Weights of a small contrastive image-text model: 195000 training examples.
Rows from block 4 of the text encoder, named by matrix and row number. Rows with one number belong to one attention dimension. Each number is 128 + 24 x the weight over its row's rms, rounded and kept within 0 to 255. All counts start at 0. Numbers have three digits each. After the name is the row's rms in percent of the matrix's.
# q: attention query, key and value (stacked) (text_encoder.blocks.4.attn.qkv.weight, 768x256, the q third), inputs 0-255
# k: attention query, key and value (stacked) (text_encoder.blocks.4.attn.qkv.weight, 768x256, the k third), inputs 0-255
q.228 111:137098149104134112113145126144111135134149154062134142146112130110125126137131154082106145138106099122154109162163140112168161111130150141144132142128119123118136154145138194148136116086094178165128081137089104156154134122125115121110129183127148118130087169148102098132150130110099120124154120162124142115103113137115101130140135125131161129149102099101157124154124155127105124147110116122075149094108093135097116094102163132096157119157119168178151147151117111163121158104097107077133129124149110150127157129137159122120126164115123157159149093115123136125131078130149126135135146079094106171121120133163128091160092121169130101128157116166105148175167172104111127146093131161114107125095128166123130078146112104124114111123094138124097125113096131147092131085178084
k.228 134:134175109123092180167107117113121129138096127116088158123152098125110144146105116127116116147139117155095158131074143137113166133103095165137131148116108179132114121148097098102164149100158095125140135119138163095144149121117123148176119078143170154163109147084142137130103123142169135142114128075103110142139137119152149137165179158083130131144161164109122113103142123146174125138137166129111130146139110155108134156175149144138088137101169099110103115101148141113133121140102139108082132106148113116149130126073091133116111079097130093122126163138182148151107129132096126108083109115154104111137159130134119122109103109068103148152109159117136143123116120156136163137136117104104170154174090150148146138091156143111119137105128123120112140127095108078142142097120139
q.229 092:143094129093144118117112133137127113089150153081168135139131149126087101111166142126106141129098103113172095158164111114148133133119131140119129160157145098132140150128161157116126091117131190157094089139099096161140132147133120097114112126100128113076102173167114100126156126114105101144146106153107152111082097150110114091106160103163146125148094091135146139152126145116089120144115093085111141102091094109108117085108168128093149127146098142161138128145081113147109152128100116094145106132106124142115135162161167105127149158138089148141155106122129101113164093148154140153137124123091112161150137160134145102163118136165105096093150102176118140145162161127136105135094151141109114136096119161116091080155121093143131132119088150125120128104127114181102124126139099
k.229 101:155134115103087174159140129118082133157093166121121166121142120105116116149120148096109136164114114130109123107098138123132163140104103163128090154107100182134134139170126127126155127064190103140121126105087128116133119133116131156148143097164176122163090143107104125114125136107136113153133119095121141134096161143167125131144168127077148140143176154098157101128150138146142123122138142130102146131145111165090147125154143150132089111137165127170116154134135141141132124127094130055076116143156098155133144134102137157132120086108116123172153186104162121127115117136122136098100100076145130126148133128157117102134085137106100114143109137152134132143119165138111158119146098101099143164126099162129134140103164109090107107117176144092133131137074108110114118095148105
q.230 077:124150135157146145108146062113110153157065140109121120095111128108152134136085139111142095096155147128109143104132108121105128095115174090160170080100110150110070139143092172147143141117159099119160139154119139135118100129086143124102171132149132117192140100121128159097114071122129119142132137116148122152142180101141111160153112116128125126101131143095128118186147138113121171189163148137138133118166167170133144123136087143152124067118132099118147163120122130137130107128119108153113131111140155121192129103180106155125129129133195122141121131091112139147097163100140122066106102089121132122134148115112126155135117092117140125152100135099152111133121104156126128102140111128136104127137139113159117147125118119129113124101143105102100174169132144109129113114134136
k.230 074:120172100130136139115142089093165168149115112088113133129092112161151185156101134135136096129128160125093150122112133131115135074144154099144125114096117104117134121156117138115106174169141088089160179115152134104148123103162135135127116090164093128116128071084182140104097102107131141122133151103092109149136141099137110152162121147128118129104137162149098108115157125116145116119116149146124144121166124114141123122143132148164112124103152144141101155086143108141147123120132092136120134117126159077121078087121095152168091162106191135127125131129111125135094117078124135145121154149119137131109111137140087146115160153122142123200146145108145097149123130128143135097143122135128129115167119119134168116083180159126123133114099102166098093168106146116136161124119179
q.231 075:081129136157102091084134152107146144132131124110084095141115105139151161120085133146104120099173135136118165126143151113157100093148130073120127118113118134132100103113132122145080142115120127085138141151150132127115129120105129138137141146155104117142187085103130132154110150127118132108096111110138130152172139078086117176120127134140093111110125148104119136121138115090114148118140107109118145151131199095109120133104134124120117115094121140125125093091115152128159135142169128148132136123090123107146125062173143146094130182123121122110110130120127117128108118112161168176129149146121125127108126112123103132092104129161216180123143182122115127131110068103127137139154128139141088131140120104143168186103147135118124113167197130132140092152137130130119139120109172
k.231 075:123119148144128103140113119116152126108123124162145093125122149127142113124150133137114158105139122112147114158170122134122062164140154074123154107156165072120123138092130149159110093161110124135115136129140128154114152116133113094078144162106085123109142117128146146133140126109077140120112116134117138115144140132109092133112116085189114158084129077141124140141123141128106115157140124121158094107089106097153083127103076085101156152131103140100137138150133118108109107146167131193206154151125146128156090114145146117125136158125114152095090076129094116103130168127160112111158146174122176146145136106100099152123154086154136124139118109111135134099113128154146104161136117140164141103101132117103121120154125134169124153179091122168118130103151130143156120167140110
q.232 069:138122152099116100136137192111146128116149124125119101159132097133104102118141108156143171196072137135104139122143178150138131116133073162106099169133107121151148097066189091095140096163066159139116103144164133130141156112157122149149106113129120136086140130163148113139132153100162138106119090114114106139152071128159114107139151156152109108144120137161146125054113093127110105071078139120114127138082149098145148153104162133117139172135137141126101117126132104110118106153122138126141094168118118132073122151076086119148141105111102129124146155153148127106139076144138154162136128164106114122080142107139111129098140139119156148140160113121110133107146123125129122136135115155114133131126103134123139166126143162113135109139118159110122117127117120132141128163125152
k.232 071:144089177133126114120113163160149102105163115146147129116143140101132059119142129127136156141113101134158082140134141142156114158131110148123127109147170137137138117110171129151122092134110173128121094122137118145113166143106118110118129160111125118115159153174069126153157129144090132140125110168143142126123067141130124124088161118202118112122131123122123144138115127125106153108078109098158124147085097103140145132130133071094125142157087108108112094159105139133128113140105143137163117134137120148088164180138149097115164116148079118130123107135108157101149128170141159132144111143120104118134112112091148150132121155132114118084137104128116149112153132147148076150099130145157099107072122116130084155168117111129155149146161158088166162080155120169135113119132092
q.233 056:119147174116106136108140151138127128096153094130089125152081087128080193104125130134121122139086092131112164141114155140139132108135137114109123141111131136170120081132163130090176103139088146172137144096156112133149140112143114150122164085183109108136121134125141123086113141081126193121141111129112140102150094131172128180111119129144137089145110129148099163133098132160141102123153139119101157179103132108104144149130111139121088156110141092107137121151121140128147124151150103129106100131162084086132112145110098105136109116112133134112121104165163166091134109081109161182092111127122166126079116117140082141124102152101145141163136157122112135123149121106079104144105095147135128131140123108153157174106114142097147149115124129138146074157101124133122122148135120
k.233 070:124126154127121087124116154133144120151181177144139138138128102133147091112150125124132152141100111124158124149168103140137114145147112134108117136135154088097162142121134166103081083139103175141111149129178098150112153089177095120124158151079093124102107167119177119175154102126083155121125110141131153111123112115118080099121095123144138103119139130161106108132161121107073121109126102115128138092096105091145126127099130120108098140186100167122114117138130108125158145137131169147178115136081142152086118115140111141133120162136109119094106126157092110090176091121141146143161156126098126114122150114166108127121161134161115131138126130128107138157116144123168089111101152157163100095125127140093125091170122118132138141174101100104123156119138136183114128155157143
q.234 058:132151126106096148139155153127082125143149138101134153168069095141089143103133137122118142144083102108136173120142150146159154124103136150158151147122056168168134139138141118087181134143120173157126124107126108137135141112128134194124133114107125127096107124137125125130128141130144156135112103100142145103125105116179133149135183117133138060180117137129108170124133133145109131128136155143061160147110136095096163150134132113099105119134109121143104152119135117116149144152111146103131076133145103120118146123117094107139127152128152091109147151123143110130150099096109177186096090107139156141101133112118173102147115149123164124114153169147115141170139152163067154134106065165109139134155098111135134156113132103108096117117104146130141120156122137103126134108133134
k.234 063:110140140143129110120102147171136119127159141171129126164164119109136105104163118117107137132117170113136108167144117148144083142104109096130140147133155094105168129104139162126103098100112189164084133132136110153123144098143125087113124185108120135120114162130146129142155144101083151091093108148133124109133116133124070120093090119134079079102116121169091129128149136117087121111115080107157121102111115098153132146132107125101122155206105128086136187170111129128132133098167159135167089135095125133125125145127135146111144190166113136107096156147086165115172152130100130152121144159124110108109136099129109144132123132143134110118111119122135132122131125119176114117121115173163112086137132138106127107152148115123109143201114129135148158152151132159123114133141108
q.235 058:147109101139121077162118112100124131133080146167131147078157131124190090147081085131155136099156138134109082128128119110131115130146142103102129107134150123097153149112119132179090122169139094093138131123144098112118124141113132084130132151186104167129154132129117133144122120167130073120146156110122117140107137129106129089121102127107116183099115109112141094153120111130124135151122139113166100131129125145145136102150141131164164133152118133117175095152122104126092146081140153119099164147101145128131098121144122150096124126112119139149140123126083109140116158217147082089165163154141111141121132150124144170102137099146115166090142086109152142114115116117187089112155151080145102104097142115122132093123113144129136125148124125099103151082135136119141126150110093
k.235 065:117142133110139143141146107085115171134110104101129153135126114126126134136073123113107118106122135141086171102104154111112164136111141142132137107134104147125101125143120075144137169132133081094170114123114115120133114150106123161164131106129150140149111099108103159120099138131122110173126125134135143161131122107152192130153153127103164177144144149094155118107104140133150106114130148140117151166161127153109110126158131146159139129047169113164143118111127155127067132172087132080082126128158116118125146131134146098138133064129138119165185152103186111153092138121134105139107135117146105125141141170084149081144108125104129127111129159143124133137105106158117141148147119075088142145130125103156106129100107163155122094087168128113136117115120094069116131124108142
q.236 072:177138125082121138142156144134103117093155112146146128132167111140094147112169138145134148164070100138148125118104143154110135159123083160149128132118128153145174154113171108108192118117128106182081102110138126128152132151153114145157137085106155152090107126123159092133133166149134155146113102134158105103101084141151155121125178155132160091157139144132157140076102121193127143097085144128134134135117083131095132168155134103173102140112132134119105134123142093109126116128113153138130091145135092116103110172071124108174101102146123099143108170121149161102143129142093150123129116123144100107097158094154163127121125149087053110144141128127115144104142158156094141127127121138121164129161115138131123115145141119123143140114100128133130129154119132113131115164106114
k.236 067:160121128113108131093132185163152118138166157128154136186110106126105134095145134122163121159115109133139106146140101152138135132118098154114089159121066168134152122137131136099143126126111127154120105135124120144141144097141098153152108140133100111112140152161139101172125146139121143089124119127154137110128073146149123131115140137135143048143077126138131136150131100110097111108098140149133163129116127110130193127114164132108154153145128133138121136126103138129120126118121147131119078117110111149037139158125133149129124125111078125151093176148117156169148061138134144136106092097126060124096120120134148089116118177161121129130114123154097129142127166091111112106118108178117107148096127137108158115137132097102131105091111164096138102115115150143086092143162118
q.237 073:081145127132134124085149144080148136158120134099104112151080159167139167152113104138134114107123164119100145145165132143146158067144147086121130126128073102144101113138142163137131155122123159091153148120137125109069117096128138138092108117149098082165144116122140157116129113097123154090122109125122133135153152101128069180156080134124123114109111157115095142159127125099119125144145155156106137131107165129150143126101123156130095117139105150139142128128148137146111136165179118133100114118140145138142096070181095149129141169115152145097108125147109123120119112061126142170131151139102165132103115136131096120088155147177188151169141124128147103166122121101135113099141117141070105114108131115129132141129152157112113121140133107117092124138134146128102153096139177
k.237 064:133135173154119108168106176102169161121122119116128074126150139134157111126131128128128139108116148097123136145137144111102095130140142093116116145148169054122149139107163115165102118172102121134116166129143109085104129125138144091103143169115097103150129124125131125148141151101119129119139108143089142122107137089111074117125116112155144179115170082138110127134127123100146140172091123126169091089113105141157105114111118125123152133140104154120147119158161113135121161137147103151162172137121160137158109106122121114122125160116136157119158087140105121090135161105204129164152169178143190124125137149137098159109161078135127121124136075114134113118101127128133131121122114160168150119145136112113117129121137150174115156198095110171122121103131150145145102120134139
q.238 064:165138105177129140150105104113130118147085122158115134100159119120160100139104099140114117127139139118123100116117136111086101146108114135114105094116163100069158131149102127156064110107141120110150126129127119126129142135116112098127123136117136136138143154162125110161129110147094090092134149138116143147128148129115109096115103103111122183097142108087181078126105110124129148123141124132176134122170144178148098134146148166116169134162124117126141066132170123122120158070119147147116177129130137140125126149086142165109098120134109165137137118114147127137111163210123067092117160144140085127139094134114141168093124145142127149117122092122174144114116119130199104144150140114120092109124115135123108083128128154145142113149153143102141152074125132156157132127112103
k.238 072:138128115118138147115164095136105146135077102089089161119119137111111133159105133125142125125129134137126161132097150124138145115098146116154136116116129181130094118144107081157136148099137107117135102110106169093108118140091153164169114086150148143138129116117116122115086124121160121154140106112139129146128143115130219155156176161077121152125136137123150126098104156158152127129142154150117138163134142149110110147149124139121133089054135086094101127110128146124099092151090130113057149145151121084163147112115115107125124079134144112127158136115174135141120125109124108101122089101130113106144159160116151095124102081118132156112133174159110167138123105157092140147147137067096124151111122136151140124104121138118109123072185150117157115120106120096126137116110132
q.239 061:131122114173140136165095051105172154133088133144124130083174140137150096147125107136141123149150150126126118103149089126108108139129128102136095144142152119066145132166076164172098126128174114107151104139132127109094166138115155097137131172147123160144146149155139133154148108118116086126135147135107127132113163120096117110119099111117128197122134118128163073109132117117148137139154126132166086102157131135154101091152121132125186096154130112122154119152150150148134130095116139144089158139102119125130121139102140126111112106119117128156152118127124100166144148171150074070134160141122116143178102123143135156113134142141079144122127075123162121115112121141178120098130160098105073125130130145097102076103125155133140133139119123114130171091117134128142139109126128
k.239 073:132148121121142136127152097133100148138100119105109151138110097120100133172134117131103117155130140135088148100103163111130144124113138174135119117107141181135101114150107091100150159107164077117143123120100163100124122139115135137166122087175174147143113147113077123114100153126158130170121133106107115149154154119126202133153155154094143135151146163097158106115121145139161138098109138151096158169138153145074141143166143146123107121070159127131103100093150164126111131145102105103071153106133125129176147141104095115119133108127115108142155142136192126151111135139125108122092079100137131104139129156116160102111107125099121181118162188119113169148131108124113158120153119089106139159121109139151115129102134121119133119068133126141146105120120116084135149116085127
q.240 146:105135107162118150125151100109127120156108097140104134094098114146166157164093134129136101098150127163114177060111134126110138130099138116178146094107122159091077106135079102124145150139126085080158160161153170116128136126117128138142121136163130147127164093107149174115095104144137158137120172138147093170151175094147149164158096136119105113078112154107107122146170122168173121132166127159144114162147146138129132143154129115146126117111139100102104133097159147116153117116170102141106157126148145095166109103133157114134114126130173107105108124111121137159106163101114103112100095114137119111151132118102123174124136131111108143125110175104153109127103079164142157108147106158154142138131125135178148136086133147125107147105142094112111111146113137106152142139109156
k.240 166:111155094153112154141145087119126138154101089107093138095105089152134173166098130116141078135138123164104171103114116129102138138114145122174120117086113150103120119158082129117160163127132098101150142127124141112137136116144144127160108100152127147142142089094162165102084106104143156146135170123131078173141163091140139160169119137106128128082133142108108095118176139167159112126149147145140120137160133168127127136137134124135115102086168108155093143098176129123144132082143105145097153112159112101160105112115135128153099118131179121130125113107122145157098147085112105129097112105144117126149137120135114154140124128092103131167110150111161101150115123148149168117143111130142168168141125122174147131091145160110095151100100097115074108145091149093125150120123164
q.241 104:128149116159085125139133127148128107129129129188104081111131106135109143103113101150102120105153120149109141117099156112099080175122122116157138113133152178130080080123082094120124124112137087093141148139144154112146159112116155136138143150149122158138159101107133184121078123163123169164115172103131094134154145106121156120145103126123094117101138160119132129125133117158135122124138142169164102150181114139140102160167088108133133154104137101085118157110136125092152117128171133166119168125143154099135146121066129123111097110121137101086103119095114149154099156153083117120118124165193127115144140124089131173090135157112142173133133148112148121125089090142157157116134137150154153121163110123147128135109108149145103159121174113128141154130117131117158117146102142
k.241 105:119127164121136105116107144123134135120127170134155158138159146128101094129158144131146150142121140084144095137140134127133117074171125111075109138130141073148136162115162134137090093152140150131101131117109100143082084147148146122107134148091134101126121147134133114132151147106104083148142104151119167106107136160103093106113125110123141139163142109134124151118080120070094103107088083105127141087107160099110120124100134140100143129184094183126181153154103138154131133123120123108151098147105145149120106134180127156132140126134103167161145126119128100104153106117178146122154156132085131158110080150149122086145139140167167112143144127142116122138148133086119092140112144130116138101122166119099128139162143117120162084166140149167150125110169110183084120126121107
q.242 175:127100148133150078115128130153122125138143179106144129144125162099160086119144141107127156122124116106155094171147143084152121139152141090118146136147129096141130114125138154163096105103129151131125109109098110155139117137098127104090127164121142093141105156153081101142163123132077087143157113154131153099101129137111110123114140084140144163143112094113160149167095150081095135160120121097109145101112143127125103079105102126105162123176090157135154122175105133164115154115117106121144161143124133166121168132133152125103145161131118164163151093119101115105143109154151111123167162132107125157135114150147127104151107116176176116120148104153108138140148150094114087164125154123118081099093147140107093092155100102164124092131142150132138168090144120170094125120155103
k.242 105:103102113151146118116150122110105130148108118136137157131106127151155142151142104079135107109118136101116114083162107121119112130150174089147126106081124111109121133142129155166123129121138141128133120118093110166086083146114180089075107153180112109157159097137132110134152138104101108115142143160114125130112172105106119151114089080142119164109142122100106143150134150108110126139123106136109130089128170163136105106129074107119128105159138151131169130181123166123152156099167079119138165159140120134154117127169153108155148121138169182170136114095112115107133131085164115139153148119112110162143079135169123155169143129139153081136121119118158081164147135077151114119146117107145108150126155118118113138120139162122096103097151146118083107164128150134096125126145103
q.243 100:112116162159111106106112113140143095137102116148168102126132146140155097120098097118142124055161150146132125130158103119117096159134152098141149109128146074100087138124117176117117136115140114129148130158150157155142123129100131099057159177132099143132168080161147159125125109168130140125127165181163109131143139130094102135106066113155115135075095110136111126172149136101096158152165087116172107124124137134166122117146103113159148112111091094106112136141096119119125100121166123157146143152113179108171126143159124127097141154160133114102105132113076123138113135136132091113155140149147133127120122109120137182140146125155107110093088116093126107119134122136150122100105155150133086096112138122143092130144107118159128174112144113084141145133130152154135130160145139
k.243 079:109134099115109128087136134146149106098107103133137147159140124199100140129115105129157119106149132128122133083107112176118152138101120161125092119135104134118133115153107130078128140100184095140138121135134157135154137148174111145142136124181111147128138159136178114170116116126165129112115132120136092142175129119124129088135095145084138110113076166129090129165160133144154133128132104137183112172167101097135186144161133104143131135107152114160093115120128131138127131136135162114148090118100090145150118149161124130100129146129108097124103161163147160181156138134095120110098096127120079084106135116108165128134120164111091114115117153130116158110133109149144143095115105128113140168164108166140134114128157093109149128064134144114065093160105101143135102130129122
q.244 112:100145076163106133156155119112118141171134090139105134099136107140134154132084108123096093168133154144086159110107126133089127143134101139147116099101135160123110122161093132124123151165127114092163153142144134101137169074154158126148117130148115155116158131103136149141101106123142155098092163105110096169155135091119123123160092124111129136105138148101112094095138090164147099093113142162136126095146131157139129142138134143122114103126165113132131118119171123146189128096158114127088165085150122133128105115074124136139095121085143123109124140097143149162089137121134125125107126125122106111156099115143084142082168158092128168140154121122156104126101096158169153094174131169141153169151125122154164125107128158093094148137135101094097113118109158097142145108129150
k.244 078:121104178115116106114111146127136141113134123116163133122155149070123101112137144140109159129154126092164097140150124111167129102121116134111149156151130100147155159103164133144133076108124141149120125126104134145103119133104137121089141136092134122112099123161107137097137163122107093170137085146132174112105125174136127123114174104141132137157174089138160136109098143101097119128126105100115132115075122093094117103095120151129135113136088171121161159125106131143075098151101133121157104160109147164114116155117163098139156095151119141150141163098122078100130096154160148137156154111085172159104100144144134084132103102137158119123131115151110133099136148143064102169122125116105121131094135117115101176171137104159151129161169123146161153114159121142083099114145126
q.245 110:102152109162099120129140143119139129132144087148115095137129079131112157106086134148103094114143123148113165115091177138096122184119116120126111120125118161138098086104109079093135153132113109109161138152163156102158162104141130140158120125154117141123147114076158151129104154127153176108101137104129087155175129107138137125143103152130130110097127156123096112093137090170141111082127137144161134151118120131146114164137117128133100121083161103110081105091164120107151103133171138137113140134114105099151103091076124121135126141105128110081098149122125150144112151134097134143102116155171116091110129099111111157087122160104142178128143166109136114122122094158150177117165108146156157142170111100165163152107145148113120140126156102105111081149132136115139147161096141
k.245 118:139092162124143103109128149143130130090149153131178116131157178118109086108154127128134147117101125107160082163171114118151117124146105138130138143152142087133147152128160150150105085121110169151107107126108101159130117142126131089079137157087120106106108168178090125147145140117103084134130100173131161099110105150113114093097115101168112148140121089141143145158107142108090146124106108112131111087113132110132135118119120120096147134174087159132158120160097140125118137133116117106163104167109135165121137163157152111107137133154105167145161108148100117095152115164163130143160159128118138161128101146142145115140113119158122101093127097155114125098133144116117093145108148129145106111081152131113097126173096094171148107152118130121150163075160109190098099122135100
q.246 072:134121143124151109141116116143160122140136194076112129129153167133136093112130125126167151121133121103150090147163103115148119085139128123111150120174160116109117149134124177152117101104126137133119119122116129127133117123116129102121144122103117123146118195172101099135147098117103092137092127157114155096094116145153106089152137112115105154126088109117153116164133153096117153152134129117125133065138116123118124093112160143129150139169113126156170133155134139168095136146075139111127111116105150154099161152170132149098134121135116145173166125137109112121103090137154134105162160134075112150140117139151147093180134105180128131078104088143115154139116147146133088132118177125092084137077117182099147094121125101138145136161121128105165160087117128161115109108149140
k.246 099:115140097111140161155153104112098141171092114129084160123120096133100147156101133115121111161120106142084156090117166105088148127099125139163093143112103181141113102173106115112162150096151084128149146111136129104114095129130160158149108087179147139160128098074130143104109138099133138152132133101100100154128164110151116148143148138085143147124167170110130102106153123165161102120107155148124140141156142148096125145137116154128093094119162135150114148128158138160127119112138122105069158116140102136185100094099116157155112102098155122147150157107157129137109132092101114121104119120160136125134125144156101110133119157106108130170103164128147115140120130145112157128148089103116144173172117127150148126104170146103107116104140126132080102169078133090120148104132112
q.247 062:111120113161126131172092082116123109141105142158150137103151159122163067149079110111138118128157152120134117083136101111104086146108156118159146101141167121088106149135123149176102137132169078112153112134119126157124125159088130083131145163075133175115158132135122129135144100175111082132116145166128104141123143152068136112122099113133119173087155097137161098145123093116118133135134133089141111103132122160160105105150110134135170118143118124142157154128163110156125134080109134127117155110139201147134115146130147148123127113111117122154147123124114108166124158151176095076152167151119118138153121135089137141145123127144117135115070080116161126119105098138180135124105147124123115142162138147153096111134113151149127173111149131159141167101143141118119123118115146
k.247 076:112128101146116151149137117104105111151112084097083137116116108128138152172108128132118082113154138183105171146105148119112143129110150126149117119126112138129131101168095125108131156112151078088145128114140138101136113145133135135147115091163132142123133101089146145095097124118160187137158166116084104143141182097134153157170145163095128123122152150098101110097132130158152138151138135135116132152163126138123102136171112143128091113077159096129087120095152138129129128156111135138087144112158132068165096090096134107144116105109194084088116124108140122153120150099116116110106119116145121125148117115114121138128117131075142142135119169120159122144128084155137159125131126094139157150154092125177160142072146154139116120103141122122100104163110115075150151135093158
q.248 062:085129151111142102104121191164103127101163078131153107155094103130065186120133151121068157148130135159141137112097154140162138116100142129122104141148108125161157132104141110129148149146081114153110129120106141138131129111146116171146124113122137094108110100099155107105107174138179157133129112115138120114152106135152162194103160159136164091155126126126096147076102146156145099127084114123111171159073145128123124164095127109121123149107158116133123125102123122098122118148143121120113125156135097112142138100101120115152154101151116105105127131131157136125162121103140174151078092126172181119103136131124131152151132122101145141122113182107095139139154120124075098143130094146149137136143159112142137166111150140132134119109137176131126095178134125132099119132101138
k.248 081:114131150135124104108107137144144109086153156139156108142145169132143087129146118158139157124127134102159105141162100151159115131165127121090144108129187072121194170100141153121096088170081153154115125164151102138150147120117110093102141177096076099069148138159138120165129131150075150103119134142130141113123120148101096115102095109171087135096114100167110144129140128097104135120144103105157090105115122129144152110112165116127160135175094138114126136127127129126143123132128137136175099136116158130078130141132145137126141165136091129101100091129097116119144125147169148140158132154116131151109118080121138143117172105153119134109136114137115121097127144108132092099102155169134107107104145144092093104143113103136153144176085099116168155117146143159138127141127147
q.249 058:148135099165126102162118133102117130145100127156133130055176156113167074085094116160158121101143143082122106125126104113129101116136106130102126109117152131076179125102139106142105146171122090105138129138153134120109106119129145124134148142128114163088141119141105116145108139184162084117097094110126090173126121140101154077108117143117104151144086101116151081104107097129136177146128111133145092090123123105142131124135141142148155160105106123125146156106136114117093110129126131148115111117122153117080104138119144169122112083145106121176096104135126140129111138168159098058159139154118143124133112114155103165080156107141100127094128129065132144111113138119160100095157174097133116118105135140110124106131155128157148110136163127114151175121125141113130119117125110
k.249 053:150125117125139135124144120134114156127177112086140156123129129119110117147104095137158133161157102127144114095111154112150120110126132194156095137113125127124166124129141127146125147161121080075131138142121132096134145143128099145177101120138119129138155144135057140116123111162119119153124107088115157100141111142162195103155158124119138149156125148114133118086150120137135132131103127128119149166118162150122138124119179127113166064102116112143131111137169129121124093115071095096077152097157147138065170149107104104146153086096132161143169103110139131181111091135157145132092102131100075162138113146081156116127150133114141171125124120147129105156139137170141096103154121079135136139141126119123124108127110149115123151088156143082145151083131131118135147111140139
q.250 063:130142081180134136149115108110129129172090133150113120121157154135177080159094088150141123135164127102110142124145118114123133135147151138158154110145166100046144132133129145194087126133185118114144151108140115072132136140115146087110140164152117110129161105143112149143143125130115115127132135103096126146114196131107143089137123130135105196100117109130159101133116107086144152142150146087156100115162145124154124114150145155106169122149109127112159139117168129138114135065150150137131145129126133159136111146126114167119134133122111142149119083146140094163114149171149085089159163148133130134171128138128147156108142117115143124136132088113179132132102102139177132100153171112098079143124150152117120096132126132129134136161145141137135150090135150144120125089118128
k.250 068:126144088138148156135117103119087137141098132100096160104140121124128130159089135127118135142142126132114171106104145121114122131098124146143120126128151163163125108156103097146144143107136091105135143105106158087142138145118163157142107100174141177140067112125120138103090143117143121182127128109096104161137136116124192146169161140087152156178144141090149119105094141139163123145158132162098132192151136139134133134158119134145127131058145093124109098107134167132118118132107111099086164136155123126174158107091100106118141088130153123111149153118177144151129157121160089098126101122156116137151111166097130111115111105106110155132151176134130130121136101145096153122152116102118163147136120115182145155078113148129132103083167117143123108121122107086137147101114133
q.251 053:133123153101146143146182127164110128107151133126084123148087111127100179114177145101107139168071127117145132126132116159137147138101162119136114125112101174157084134156145108101162106117111146164101086118099095155138126153121159135126141077127122128151079129140134131087147140079128156124126115164133136123106105144177130155143168147126174086127125125166107172117138144156109135123118124119091129130132103115098151140131130113142119147139132121162114162094096107117167149126107095104123081113121105118138127144130131110155122195166131108118132162154141158088130115088131171152096099099151094135115129142158157099165140108119115148156085138126114147144165147136089140143107076183122144108134151108137118116093122086085122134129091127141115131172148133120124094141151137
k.251 057:132123160122103132083119154124155123137168142142145134149122127149109150129176132144149140136109125115117124126153106127147112140146103104125075130119103136139144117116147145081158113112133164137108150135148107097134093114167095142121119134142150141130130154131147110165121144140103162084104112127150139110119089137140049132134072138111114064090133148157124118145160108109103105102135143138124157112089106125109141143135133135124101128172141173158119147139109097121143134122144141141161065113111085136108129142150129167120135175125119101136084165156097166134154126105099160188114131145117112132093149080141133111126139145160143123141128125153109118144152164104130112141109127189131143084161140120127117193142157118076146132176108133122091127206105123156119121172163116
q.252 056:132096116184114109173110111093147116151097131170109159106168193133172052132103118132147120080139161103160107164126122110128111108151102116111120116108149079102152139121086124134095122103127113093161140149126132110115138116109137090111124191116128122130162126137089165151134093097115105107130147092115127124123148131118133118126116131116121171115122143146165077159108120092155139136138153100164113120144149146148104113122136175130166125160111092156165103155138139138107167120128140149124135146138151131141174119150150134089146101134110147128127119116114114152127135164146086097165137145107100125152114130121133157100138103142128177120144084115145120144119101090149106103142164112102071142096135123095116094139128121133156146130180114097123120067121123136096145095133095
k.252 064:149137114109133154131133082104114129119074090137104126111148145098112140178109118142096107095167155155117143088114172113106153146110135133136141123122132173119073102134111087159125138099150075113132143106088144116139098144103118129137114092155142154148136091114099143104122132111143127170142155105088106146131135112133192124131135131081141207127172125115146128099146161156186127118126139128115116153159140170114127129138090136142127106065147112120157107116133162109089123132121103123079154146146116114177126132129123066108135069134172138147162134101170113153120137112138086088142115122143163125152133146101134131114129114095132118114129130113142135131104108164106146151152142082121152117161109105162114144110093138144123109099177122146142125126112126085117125104115125
q.253 069:178109121125118150125149089152119138135102147155146143107148091077166104110130186105155149118104094146166124123106119123115124182103129145158112136143153161112109129182096121127142114099161112143115096118135127158123106163094110134134178105105144145163070134138118125106122125125114142122142134163125131130096128128139183100116118120114145143136094127089176116167128127143104164143114102127138137144171148140119122109173104097127142137125103105146113121135097103114156125126099118158121117086129119126127160137110157117109135137149119134153132138131126161116135159168115104090141109117173064103152171119105172123143067114108091105067075133125102141120139168132099137161107131138115145086129109123119081108151105086146104134151128121099193178111144120131155123130134124
k.253 076:176149098128142180120128115164102128151084147134107143170108107138103175130117114120147130151132135121114130105107116132114137139115143122137145173105094143134126108151100107112153148094165097164117099079133140139126096174136110160151121118171147126124121114099191125109128144105162141151123140086129115123124137124151126181158159163093113097133131181103115151112115161125144096121139156148091144135161135139102126124133108177111097113122141140135120142131118134147124128118112129094096108130136075135166110096143097140143132093111151140142127186108132116121144103077113129132107102102141135116098130129182135081142130127132133122175096190136145138163113128098127148134102117109105127143169112168122173132085146123113125090070134138118066131199099098107112129126119144
q.254 062:159110130094119177196114097147133118104152145135138145121161140111101118110149147127146149143122108126136119127109113128110138157122137203112122138122131128112140173160120129130156104137135130173098109099114109128111106154119132111131141098077146143090101176164126096089165103132129132146145117146153148138092100176161184083110187122152171123144114122150172091107126154145114138118120142132118128158155104159128140145127130124142130140119128088136123185117144110130124125128096110102099114122169150118085133169111139108171135096149119123128115118115153118162166118141150153113112104061145095122153152139132197089127115137088084117077104100139129167141136142147135168141101145108126144118167099099107116128124144095109125145128082134098154173130115151138121138152120135
k.254 066:155165113111134153107122142149096108146157131133118141166126107127082137119128117111152122128138108130113121096107150137113147141112105178143099151094100196120123120137134093094190140114151119140121100124128102140137116130144098181118077099173169144131096130088129121140109136122140132143115153090134113146138094117131166128151132167092140080148127187118114102126115106144150129119120157161111153149145138151123145142157129145112105115151143121113087146096125129110127152119101124108105114102141091110129166115124052138120132101097141129138105173117155148160127102146099136130132101125120095091110156140171131115152087172122122156153124164142126159163132143122103140134103102112121190118182129134112163110094152084105104073056141152097126139149100109108133135103113131